From a checkpoint of a small model that predicts nearness at each pixel.
Training: muon at rate 0.0028, 13400 steps, batches of 256.
Data: trained on rendered rooms with furniture, 47.3 epochs.
Rows from block 2 of a small model that predicts nearness at each pixel, named by matrix and row number. Rows with one number belong to one channel. Each number is 500 + 40 x the weight over its row's rms, rounded and kept within 0 to 999. All counts start at 0. Numbers have three digits each.
After each channel's rows are labels from the 100 images, of 14848, where the channel reaches its highest value: "lies over" is the class under the peak. Only what is clearly more common there than usual is listed. The data: rendered rooms with furniture.
# convs1: 3x3 conv (model.enc.2.0.convs.1.weight, 144x144x3x3, each kernel summed), inputs 0-143
# convs2: expand pointwise conv (model.enc.2.0.convs.2.weight, 288x144x1x1, transposed), outputs 0-143

convs1.102:462501474434570477478459517485465486413509447538551478501488563521570493483432452520534528598460495474481429507542476556465504524545507475478502471457468475570490533465492436503428420468470488461493520538548560495489550536538487518519540475445486521450453462574552500473524543517537546501511424414522507549434549470481526541566401483514481539568415495529485508468519481499474507523455502447508450484478442504456439481526470484516547
convs2.102:458473507546427455510473520452468492456503456466519510476513618480488468546470452507517553483484501444491478509519485440529499535535516458537450503461428490493527509447519454435446498477506472490543458457490561493559521572461525555529499535405490525519531417550474522452499499488462468485487479508466551460431406471523450458492531486568507451511440544467443500395387543524497553559490472506528480493557558521474418490493486510492491
lies over: wall

convs1.9:507483482548544537441432515471463547506502485499449518493465422511513441513519459443504494479482471439458485444463453477533480462500499481445431505520451484502496478492523505490516473473436437517489498433516610521519416507515507448446527474497570439485453449532520474586490479446464446468457474506535485453545451503481448451479538419471501557484556465448476470499428521480535536458465474559432467465455576481484479503461422590450501
convs2.9:475463549575481490482497524509502516477520543464594442468480503519555442542547563516522543534450477535483556496564486435482527470518514490600499485457437452565503528471511482486502446505462527544475545463527455454499469528513536524505507530546476484497534531509590478467496501503464525496531487488484499459508536463519515502535497532477545508438489448437502615507461541455499470516507482476462501559523545495539493543484568537477449
lies over: ceiling

convs1.78:483473536459526482517529478529548558508538429561497437512542500456506456617521532575477485494490494494439549524424484434508499457484474458438504516492517476494517475492521525541502502438504475546486468504537568532558497482533467470504481482491548507463485553562487515379521449510449446558501396540502497476546435538500551475496545474501493548476504481488504478569488590510430545504607462551509453509466502560503521496524550479578537
convs2.78:478479526522518443502462437489610518487512480521507531554503460514452512489515544426410504489422530493501504498506475463570467462503455479575550465502447497444550532547506487470482489464511478513480487565559508504516471439594399508410480483533455447461511562405452488481481448506463493495446519502478529383519534440581489485497478484528505530483519481484467418524455457443475484567431472516543531540467481463513441523491514535509394
lies over: ceiling

convs1.107:522518471548538581559458578526533450539473434487495470470496465483491481460496476448490479556420538472446441517516509514442543491450390547483527462472482491419486473449450437500439462435526495441463524533487572505481573564435481481524500532518523538514529471472554492467521559455558496429524546473523552473527503514460515528543456494517457557461495520495536469507463493479465521519405518501513438411529494546494459495553441522472455
convs2.107:640497458469491455544559453452547518545494567497402572469560525519524442484459499485496525433503465511454515477459575510540529489486429473555537457485517443464477461464456552455427467541497474482525506463514514491528497525481433498542511511471513402488510539494527519509555491510485446531524526523577483480489476518479483557567473496497516456480580444497550502507468537443530500525510499527491466435502485537425510466559476513466464
lies over: wall

convs1.112:573521472521451510558468480458450489504473517439457460473518513488540504521523538531420480487454461538552493466565497474454465470446500507478536519475552496500559567432476496520478550505491443425469440542505509575506547433515453524480468497495452548473584521443521493596465491498572509517499464519429513488425521489458495466426508482504490522464546481569432565471464477474430575481502540453511506476494581450438534516520422525506545
convs2.112:464550467510459465540462530459496505446549530464543519539550475491461525478481511562507535508617489548516473526502536468488500521532458612522453495414551495456441530515519531489590534542433488505430506487497516483479484430474480532483510494491494494490456511506452533543496446490485555452513464455510473542450497430504545487501589568524527496456511511567500520446450536496414486435506482577576486534530459488503524526535464498588499
lies over: wall

convs1.56:478502478536554535413506589523522496456474487482432528528536509485413469521518475533536457491467438502398525546488498468467539488440602508484444488515555460490449551525495505508482437480510469436488514492576524497524560379454467468388469527526551544485469488484487437500533544511462489465454505491517497467534508453452463510487511525452505515484439568535461506537561474528443587550468498538498502484511497485499466550508507490416454
convs2.56:471545526499477470582481507470468479486510551499508485425527560510536517485509533542519516499545479560590503528498424455454507457516469549582433487513451441481483484523497540486442487520457526517468549510453457507462564468513573499447500521442497544561514464505471532465499499423530461490543413504449492527488419424461423511528474459532524519508494479479492487513512461493397519593474515435452487460531480508532472498410500496451498
lies over: wall

convs1.86:486487458490456495503506462487459501515461444491459450554505442499558513515457469469451431452569490515460463484499463488462466446434438451524519486492477471494490537489459421508446538550601528436437540506490517544478461513487430417503456493511501532535440481478523500506450490461492575442494417458480502484484497559457487462513395494431430500473523465458473547454484437463474492443500554542448508461490553552502480453484445572462547
convs2.86:443405487543487539482606527499464470439450529464515553436486494498456401513490471511520420494490469469516489453519531459485532501479493525446455553521528510495524489492516440557553517464539561438484471492504522491534485501503437522506503398514507497454534538493472530509509502511480442533546489508540481474508444513520436516521517514526491438493501449483524465470544445459451464522493534427429540523503522413520530438502449590477432
lies over: window

convs1.139:439534424490494486534503555534465470466540469478536517490472518483524504509500451531444425538532499496443502528491479489489499429484447479493477417510498498501505536420512532511445486549535438411447444477448591580471455543509524498479572470570513496439500444462495533501535525462492490458534413457457496449494508481486458456581440477458478468536456478536470482449494473481528480509422398534492534427524581544511475475471467523530447
convs2.139:544450479437497471483421527529542490455508504447484479528583422491457469518447526450525536507562485495475538442558573556541522468499504547512483531529518521583497476509552487569414461509518475455478464501496481507497531499515514453520498554528508488482575408557465505559469468523534521497434531528532513474566573514490447589467533493474520517530475457463462487498532523474502529456500522452476510505460522508513489486540575506436444
lies over: wall

convs1.20:443515514474516499476430489493486571532545516485448560532516431508448528522472489476538520525552541443458522485463478491482481508554465450487488513536541562535472535465577487481531517492535458525439505447476524533492530438519530431482526467446448466541457567558505510431548479489428498484445480542468490490514376519459444531491545538468525597526467511449519414513475468520562550504448539532506501502458492554562542555413499566498535
convs2.20:526493536477523491531514496501468490522471511472493486546447514517506382423533598548521491508551483528590543533516485492389561465508530473564516475464474490488481521484534540461501526493496552405427499516425507530487499509493552539513482451527564473508539551487524482505477482509530496493541482517468478476518457473560458520504471523564578409487566476505518476462515502559432428378546457475417531572474542580473495546482532504446473
lies over: wall

convs1.44:469537451491488512545498530505499528462434443514485451463485454496431499511475436449475469553496504509508478519487446526474574576507465450506495482495471510466476486508479496502486548500532534551440495488483497486515508545467506479441548593437479519525542510475564540524489509556492461484515523469463530463518535476426648469558546395529512522478512458480548471455449452563540456491464400493528410424544461544523459443536540522509535
convs2.44:463526491461444549487452532538478528537521420516443449546525515498495514419467470522452386540501484522470444461532485547447444557435481511509492572494483424489445437570445587525518468488565445458468524434541451500486453542473480473471504508455553485622506490460474518481552492555504546538557511545544523529478562443501506495439472500459561484529464458487520534517509461555452532475534435501507500506506519527475482519603489507471525
lies over: ceiling

convs1.126:520547494533472491564508439455521546543525488433489518587498453563509456381518469456436440447518555499519517458569565436518483501539444528485561499478522501483526449457493584483567490528560491360464532543472479472542557399495451508504510526579494528445439512542510512474496487464517472537513476500535499478456471510546482550437487455541503487557558537535475514454495454508502525527470486520512548525516501479558518521508507512454516
convs2.126:492500540409492432535569452556511508469518489496476490484500483523539524516485445457484520484514497531492451462500455485428535439521462599520524503511467572464522522469487514464441491446500488433526469542502475513531481473572470527539479509508511441520526500434524520578533445448508508581532600476447536493559543453391556447484476444504507468429510431476523524468443452546509501469510495514565479500507528478450536457520517540498525
lies over: ceiling

convs1.108:475551530496487495519519488501417527546480494542436489471544566571534445456459455448533480462512549467547471570495469503474471478494492480523437417407437537556512553498542501464541446518509490527446402452479562463491446511531519518534553447521478518451488486461470487531451527487481491471444510452477564585558486425507526513553471440550486431561524544446508486463515523517508465492458438508536474442447537509519551442448509543491496
convs2.108:549506438498533591526513472473479512503512431482450573495454532473458537446537414494526544518489524531560559540456469574433572519478465470529497536511485464453492471454454524473461500521526478597495537498416464524515515548449474449502484543489458393519470521480548442479501487471420547495542480516511456491530499537464491474488635492515522526428507551497517516513533485547561524474498490565428527498384525510494526531512510448471540
lies over: wall

convs1.46:502537481493573492457424404467487548476504494407447475470455473533468509516520537534463478444562438435562563499483481422576499466505512475426471505488476467547484478459468517484495465525505423478456411480486566455452444451511499482500494475520474478466460462530503576524549455464504437462432455528467518466455547391506451512479484537492474488528585558487478440471444478511495507491531480482523467487454507503551473510448452496451535
convs2.46:463533561572494507535472435502494572529600482560536531487605471555527449560489458505489483482545540501500458563520506485466487479454473517490517461494454529485589464480530526542518463501469443502469502460655490489585455523540471447445481440584453397550459511462542515525447535558478564478531487507499569519476515543456536507529536480456494546459545490484569471499458521510503513453493463489496491544537566523493384464529538494441490
lies over: ceiling

convs1.100:581439504572521539476496483576518477471438487479562452436550584533520513539478546462470423481470508482445462465485499465535468446469489440554528519500473466508453524433504548516468500510492455454506502593571566512547526460485459470518535495495469475432527545523505414468465461479496456531473523519438414456436503508481467450413524481441567475506515507490539501507499515475452533435473589543543502531487466490457452522466446520535511
convs2.100:470506539520597468494481511528469506525436610455509559481500469607435481582532540482528533505538492425426505472486488484520488524453501420444480479526519468443445426496482528503487520438459500421505493537427507460536466476535481508561505515619502559465598468530506458500442462499509514423496461428463459510444562542512463458541549517498458497512472489491470526517500533505576488493396493544508496545470477538437580415464505513521514
lies over: wall

convs1.24:492507515496507534504477432485461543466516523512462482447505505473511518415400476554475512561465524498481508514582544525455543451467445582520509475476479425510508468507496456484471482458439459520500482541498528570483515538536399391459456463497526474550496473578458548447477552506459432444498473456506522493511461451525500462505473501496478495548443488439515457485563402485467476502441561509537513507512460514464502463530484516492632
convs2.24:516476519542464505529482520457487483503529569513582368478448543497430527527517534568497553533554537563499466479508432444532528476551498499551535450477446498534517514553432569575499578526488498596551546521511507483543498572463569500523520483600453503495553488468512551498520482446453435427588531532487496424491563565473509470486480472443498542529530470468480492492551549491526510524477444394482489543533543451453485514461527498515592
lies over: wall

convs1.39:462461491496467483583501546498511522465490459499480479488443467529488480529425480459470445544490532499456478518533504526523506422478475587501478529508435505469530419534479442443467493535457502512487606465492506503446465572416422464584532457499514519450521489491518506436455502511541482461530464401457528506528528507512539539446418454511491456504483446519463537475506454497453493483445585450494458533505514531440485446543443492511398
convs2.39:432526456505447616502431470503509499461569461505491471476478474394457471492458556528543451468466447493543567461546443531503469513471555551469505554487531485584505577537457495547480515483479542495492480473481482486480505578504480491525514550516496411507529532464484556542481506478588582558561543521600487544492509497522481542498471518504480439529472529577452435477574470487537454497519520501522515487533492473533494458483484569543536
lies over: wall

convs1.66:474499525498504510500481495520538581461481501473505568547548480503416479528560444464518478449463546494518450533490456414527542524430564478515452485527458533475506532512409464533424489523538542434468529458558582514463445542498461441494477530515532475526469458489511466538408550511525566516443477467484532557560470540517609476497480471454428477498394546452501452451501506509516511479508509493489424482534576512506517501466486531487517
convs2.66:496504512496459520523517480492481545526513461517460472519436494547517477478543455524460474474496460502484564465500517520512546501423433511479492519524455462469462563444573490526578453476501468540437511500527575459478477436455487480521502579445497517465479571447579548457507484504551496557453472547467485513500446447522486485554515478501507517528501513529492459530471573550461507471459523478555494461535417490520471513468525491427497
lies over: window

convs1.83:511484461447543446607524505530487572490506413507475480483525511480452541534505466622498530473602450504509552513470453478477515391522521529441510555592510546534584592494515501520522504475518512459516548546530471482453462432492542493531477554497513484581566594527475535501496496510530486497497533465492523417528508508525530502523492463476501504502515478548481511520501449504396515502503468517533491548571537487482463476558474544479498
convs2.83:507397627506451456462528508507448560536458528456496487395487510479510499463479538541527510527481470568437505490477493470530555480527463438524544533487439519467460515483529454484499552509523458482571465416493538489416512538448524523482488480522527461512465514412465509515521489519487505510464475516526490489526402460507458520478482541525441484514577494533466534398425478503479494494503455431480509574487531463528448450523538481472496
lies over: ceiling

convs1.95:488491528468502531513479531508513495523542503478505484567556453521532555573538515504544515563452522509502521509460405505511525451420498543459601468521581467584475511478503471467493487480530477466496534449560482489500532443544454465527419487491486595464488526487523492431603510527459550525458419527555475475489546544498462542525470598483533525508482508509515445509553450508486497493447517429441522525538431551526538576476485454462495
convs2.95:459539491476472586477475459478459504515410499477470507576513446484461550517574529492486461492457507480504536473510554475518510507483472456502455458500521501506532547495511499532529504510479509443409500533540524525536514510405530477509493435546496422486526517531518485502536528554487548443553527488512539513497563501506527512436517494527494449550515526511543472507500523579548527564491449479453562472555518407510505514471425497471482
lies over: floor

convs1.88:490549476522431454504522520560531563469532529592527530557499509515456497478524522496500449455515425536499521538530532486519498521456464545510566451506435515564545533497539508542585518495586559518539487549487458522503523435563459507450538594455437567553414506488522510489443468524459526564468506471519515424549505462516471535474481462536530457506518526521534605452479447451555505550544474451508529442506484466554500524537498539490520
convs2.88:404572502494484499548485450512474518514493460505465542503549473517459484485523455460404526493502491494440539446577445497452509514472517479481540440480549483548396514538462563470468522422515558461470510508492516536554504491507486528520515451489516511478461517480541582440584490535551573507522529489510566505473486426476524463526554489472491507561502480489435451553524445523494528496577522465474472467460485477499541434471483474459461
lies over: ceiling

convs1.128:429516513514498546560512512558480516452529507569542464462536577496423510488506482526479550486451523528528475516574433523467497516531505516457501462500515470534514619466556585531470513495531532504531517542469556540507461463459438538542548575509464472433512574463470564464491583502560452452511494483547544535547496469558522481571464484525514546526421506479518478586488468466407544514463541490506470443535517472515484429520508495506479
convs2.128:522432519540512495458500456489472524505504430539532435516480510503432509548505494490507552460537516527457481513505496571564541518537532458482493418528585494512522566482451518569422527534597482417528492476520550482489555534506477530560513526591492519534520456516530544509517490452522590444504525510553501433572477456480548512493521511524509517552500534513534505450494545486460530551516454504555536449379503459514496461454541524483539
lies over: wall

convs1.77:483525494461461529533531540475544434546545446514510576466509501505528517610535532513478500516504463462477525492404546463542518439456511431572529500514534480418546458517527501555497531505562462479447502513484462453598513492543519535435502531488582533528499506491500550453524479475487533578478459586587483474503558537478504515473507532472477495450529531514494566507534542525455540532426589572514538570544556500532504488502517473503540
convs2.77:606438523552443515511475512440527541547519495470541431570496512488554424472508599461461554511523450550488503464477472434539535478507485529472514460449430498493480502499583434493542506525470567548564413522529531449511587505537532542465481494543478455533537526523505551496511531539462451464405523433465445433515469568466474495469488504404532484454553504516478424516482461470477516538517442567533501600479556491492435551496522485524503
lies over: wall

convs1.104:467512505511516494599514560545522560509443511454571542515529565489478476577467479442490419555433479540443473503455538510458566480425530468500515558480546497479470530458512520511484498493540535482493506548484537451504506434478419520510484501453488527455487566513472444381486451479459434491430473507536479468459592492417477528410483481463542530522508459489493463510492462499483479500478484500492512454449388556506468524533484485525473
convs2.104:444515458454497482440419485525498532521497487501500478475432528500484483497610525467512477529434499536475493514544462528527460529524495539486527564507515522457532568572485497558538518523471485524480459495527473465468477507490486457544504441535471558473463540530477508467510496532453523439518487535539505498466599475530484460427460488576516504576445497576560558574440513519483498574474520509554500448476488466529481480550473507406519
lies over: wall

convs1.58:513527473491490500540505561503462570514526580482502468557466516532523472435542471582485477511498536501555530554405499423440523438451518451429528484456480462488532587538454441525552496506419512483533558445482518499440483535505519430526440476507471465561544495468553515513470510408529500485497512477489487477482486540519458438416457561478510557482456522528525436530456476476530446504540577530480519451557436510467534507481544451498520
convs2.58:456500481437549469539493517486566469534547498479491533504435527514519530496554451508432493554611470497482465500562546465536522601548475495542536546523514635471465502505466532474453518575558583532465454522515479462467563465543451406504508572497496422489440435437503467480462584498487509533454480528516470481512608502461492570489550507515541556493472475514581502479459417451549486521448511578477562504482489501502528549423525531468523
lies over: wall

convs1.111:549499484502497560516466514482527558447546508516462458614482450485577508554528577469490471552466465531475524495507534481496535475495426526494527439443447505489508475514497604534564482480472516520510479473495466493473474514524496502499556569469493504483439466497473532371478512508412526640466486568601563487495478460511484471419576513476506473508519460450537507488521474532535505553567489482482485523535469531532505511499490527551499
convs2.111:506541504443538536512485411448519598541443538500525497497424521506528508522550451438421452533516491509468560438507581412493544423494485560525474423489467532489457491497548497498580477517480541507487541480499481514550472437562494545481502489457505537453485463500510493501555470565484457560512450530427518513470471533562445404457550503525534511493517541453459532538513545510509434484464478493541548559473472482496464531554528462544457
lies over: wall

convs1.42:517445477566549491481464485441487593489509486482463425521550466513483514413513438457504481465543549526460497493457486489442467491401461474468496495530534432527502481551589500476577587442450481444452482464522545542513529585427425431446485443545538506547448499567539432517508534515477498486480424428478524522524491519512474499504505475468513536478471542456448475502458437509465505521519510504489467438544482519476439520538480482479483
convs2.42:475523533580473476413522523489534365508497516512482510430468427506508523474487463484516525540450457447515488501576490439477479520552539502468528550418574526478508540534444518390532489479525600526468533458504514485456534532506530429584485463545508522511403509529474476526477512488515476498441437477486535505529465496426452477510513417487499488476485528533563481535576527494487465507532545604436500467499561506479464494607483493547524
lies over: wall

convs1.101:461487435406551456490454534493437575430506507523513507468470448491455448440523419422493478468416556491510455535509454455464488516454510448481484494482546461449503432442530469501488445517498489453476439546449571464477516465378457447441508488501487456515519498480484458462444559478487465463477458438523512453476537456449480493477456466514493499431529466439480460478493489470487463447434512576501476463539486512492508490460493540454450
convs2.101:492468514425535477519476547450526482488485504467500494490515523592457412524444515554483550542485457459490466527460465540508488511525555536433455573522493546522481536498499557456519495518517467453475534463482504418481486502532511516486525447531535481563524509510570553460629435489573556533518518563492566523446623462472482464428464487501499466516444514447495449507536547483481500405465480417545504534536555516496539450419546473527532
lies over: wall

convs1.96:514492475554561521522468555442461493450498476513455506506463507528482494463485485482397395591480489506463508515495518529476511496495539452449467469617484425450553434517424509526505514578510485450488506527500510459468502538439452448482475494504525485542440486419501473560422535503561517520498521507521518486464569539471462482509532485440458515457492416543399483484502494448469517449467526525576423510518508477458544459482504507512439
convs2.96:476405466469547492506493522468583498464498602455585538425497439528462500535516478548481501538510480554501537492431523566498525502489596558492477501517486480533468527476504479430488478519456529450543526510506515485517466515508556453530514571546472536517535488405532512478546464474528552499491513501399499478483468529503516550548431529530522501523520449517449538445435529444493484507534485498552478455493425528547437489540517553560490
lies over: wall

convs1.90:484465456414542520529487528481450479498562496499532499466449520503515523580494520487505486528466446468397472470498519449576471383440454515485481506517509518381483543442473440531471468526525460479462502539473475495442549518414469476492490446562529469527530520526471400480502452501468483509509513467467468431479503525414440456487465393460491451449491487516478458466501523489467450488453491449480505464463473426451532484494462524496529
convs2.90:544449503503532501462471477460533490553516490563527470486462440459536458525449516487492531504428513516549479558455492546505479562492482510483534472492429464569456551465538488501526537604505500486524536530571425501451526428506460500433476459479468505479522544660527531514555451447459483436493493486537492521429497530430502486478524551447475456440494473498422520546613539491461456453533505470457529514479480554504535567459494482521541
lies over: floor